config = dict(
    encoder_arch='conformer',
    model='encoder-decoder audio transcriber',
    dataset='babble in 24 made-up languages, each with its own sounds, syllables and stress or tones, from a formant synthesiser',
    n_mels=40,
    hop_length=160,
    input='log_mel',
    tokenizer='word',
    encoder_mlp_ratio=4,
    encoder_inner_norm=False,
    encoder_slots_per_expert=2,
    encoder_kernel_size=31,
    decoder_norm='layernorm',
    grad_clip=1.0,
    steps=7000,
)
Rows from block 3 of the audio encoder, named by matrix and row number. Rows with one number belong to one attention dimension. Each number is 500 + 50 x the weight over its row's rms, rounded and kept within 0 to 999. All counts start at 0. Numbers have three digits each. After the name is the row's rms in percent of the matrix's.
# q: attention query (encoder.blocks.3.attn.q.weight, 384x384), inputs 0-95
# k: attention key (encoder.blocks.3.attn.k.weight, 384x384), inputs 0-95
q.65 096:522471521444516476460504474401501556423479484545521431564533533589568519532557508545526478488394520439429548553470465551552459437556541549574527415614574536450480389490507500566587530491430431535413546566543473457511433503413460462531484456585457492522512510502482518530539572537550580495
k.65 098:490525541513541498489469457460507487510595551498603534502549465524580481535551477446507504511593484477565553541480465529543461464558415488504521455561585445542528544537358556566511445534550448488529475568564526520378408528492481457462419457547521443513498510477472486450426534492511548439
q.66 095:548506516476488501535538437459534518507532471552431503492587572441546527505431440580488522536476598549397492553528524555387550510526503547507539505500422539463517416426553606434492484522553503527449566490512410505578462503509535456589468478546532420545504492481477446455557483471471580522
k.66 094:523455553523462514430398466565564464481567495529546535480413402509556515529433538405505544462515532504444349486443550540488442472569507488547560494462448530470586340540345494529570471459481518569587525561449509567396468501549516475488483557597492517488449454568436511570477547454490468512
q.67 094:531493563557456592484458518427520441550580431582562462528533520466549560520454490515511549504586475500537591519449559436534550518550436463489513518524491431449577476429458448561511592483542476509441522567492460512532480454492517562511541583537478525477466617558561478499428491552524461466
k.67 110:528603548448512389507519490530467472485485476498444430432470610506425422403513464538545476561485503508572594544480491477495495525489566486576418509486471482618540530488560456474619539554517530514502585425630504445504439525500502527478539413530576524500581476457489476595493468429464403487
q.68 107:522418464599540510431509578493556503495537467514560558550526508393483573512486509563562458506526477542598561524559574503483449532528457439538493532549503481499562541447503430478555452446447425524534541532605467440505461443455511586484614579546603538542488581543510577498521621481492534427
k.68 100:482522547448594503510511471482552519572541601415440439510483523486398509437471478520468398518539452531566537498487448500481536466431551458456527569544464435505438558478522442431453435514490476544402544452480454431554466487505430608508490417480540500453552518466510575424506546458492511548
q.69 094:484527477524513498586571514479550432515540446627512542486517505483559475486585550500473562443592512532307516522537512475570556505546508535386499526561439580468492524487534581415481443572509495477482458459495481564494581526486550533531463540662468451573558527475522503488430493504516534472
k.69 099:550561478416597590464440445494488447509598492515442484566487517562540493527458329543479580543458490546579567491572463500545596476488544547632463494520456520498510513546572494459518567508544483442487541435479478481439533467466446502520537453500487528493517506396584492450555469440537465543
q.70 099:470536492410517520477495416490502547462482502468438503563461548590444544540523502559580576502446476528595582530501568461538543499492540532593450445607543445464537352440527473576575504455419501552509566571407527477498488518356489510550456550516473488411518538460471453529510461471527565518
k.70 114:490419531529454456483605469493521418551498486526634454482581502494574419504496556495455464475559580512459460543523519547465497491506428447440487466528515448468490450562426573537557442466514490525549471510473538547530398549502516505463477514493583475545491475535393495521479525514461475437
q.71 109:504589467478531513437464513486549515565449509559512553445476468484461481466440547475468560514569465543640512498464584527504472490448441399489511537438535465544524486477559416540524494440530475521602394604535494563532437488500453435483476549459545524505457553450529487521503429503469412422
k.71 109:531538503511523436500618549529522512433489543497431403452464527555486548387513536606567447482576505455463487506533526516507523564480555570445494551402551492532457525396585480492543496507485450560434513390446503487557492471495598495520517422536480485530567555490522531508471475461505449381
q.72 093:567503534468475554523535570557494509528527562451520471536530500548424478431511500534561517507448512427454392518530415581512446496527537508461553505456510444423389511564417545442581502563522507482534538509472531490586450448563498507408538454485481507477553433477435558460562470451523550530
k.72 094:541427501564388542494456414462534419449464408528518456511604444503558532561541564448421528495433504581501503524552512416479424479529466490436587498419616576524440491524555510460513488442487486471590484521515537512484375558484499477578478630507511457501439556649497534472487553553429480526
q.73 096:513394514547488575557527496480533478503554452547608522607495524505545527373510541618469466404490468478558500491460448589524441514502563523493521508512379458546474553497451508494555494550501419499549448492479485488558506429563530605458485487452451636531498474464406535456525556533502498551
k.73 094:508472498515584513477412449477469517507492444521467392530479499429432504552537389479468399518480494490479473435502509424529429474547559550487439462488419591497476578565551497470466525436447543428453567551593481514459499505434519536475498546523548551485465487553399582500557491495468490565
q.74 093:558433456395547566499539487513489476487426462428431426572472513513439475574539492532479542508522562499445558466529468544499530469437469584594440485480555540481427523545477669529534562452449486523534577457473518490508524495543435480534501479495551454516554462495534490443487356496486524527
k.74 093:475405492498388568526443513473578522472488576512513533507448404513529479589411578458472543490482452475376503530556529558526482493490469523445565441538489476470516455400427543515487436563538541561479350505507568431578475473555550440431504558513470506478446482482538511546477495475506482406
q.75 097:474488518425463491579489576602572487484442533495527469533420539484429476467476456489450512481540428471491405444471525516491417475430529523433474523446456454456457561534407582501484475510478527481603542483463588514482539546508542527339513532414527552524487478535422505597459462431522506505
k.75 094:516459523540477557492507509479561499502516374510421454512542471415526514596553483538473478590444525517471478462483540410496521453463515539431526519513508532497458585482595471461437475432495530482530442540501531438586541524550527453470574557472566526495449514558490514513450505468525546524
q.76 103:452434527521444530493478536498501482476527500533523472558416475473522491515519554500451528512496555488443419514546481603586524489585546544454557438526393557520554554517475564461462426567521530550509509430679487500468527497529518482431534432550437524566543441449436519476511505519495477515
k.76 097:508548482491540585495407532497560492502541532506461417489487516516455527565465484455511482461466454491573529414529404430509515416528505545470560529608521516430447526557546464488463454545552518423499502493534532539492497469419502504504529456528459576472541412484506509481534498502492509487
q.77 111:474515513438502482561493455395501530454509410501472534554482547573536509486519442484428495431490538450380443460495478504418559456492572566471547531520450555459530471520535622445413519553509561467453598397448510462507590491508497475540459452501497449510543433500414434453524432475481550521
k.77 105:493398539538458565536396521476477462536516498550590559527446449507549444635527440395502475473411503546480452458585503456524466428630461501554474521565444552485566465551489552487557504516534509455558384595491454481486472566473515460458569546486555467481514519446523412548505488554505509518
q.78 094:446532545454492479444504564524549504500554477470561502558522614552536452508571540500499449516453483414596493450540447548504394498465497567468510427473394528506419549461467536491534543624429514469612569512473508509441562419467584501434535456526498606491486560417414518475485465465575511531
k.78 089:469477501578503573539451437435449554499540444482583504540538497488465555506431388461505511539432532509554387546531512382509492442494581478468465544530515591457489572527509520366442411440485508420477440515553474506499433442390476573465451504422527559447464484478579511419450498606454535511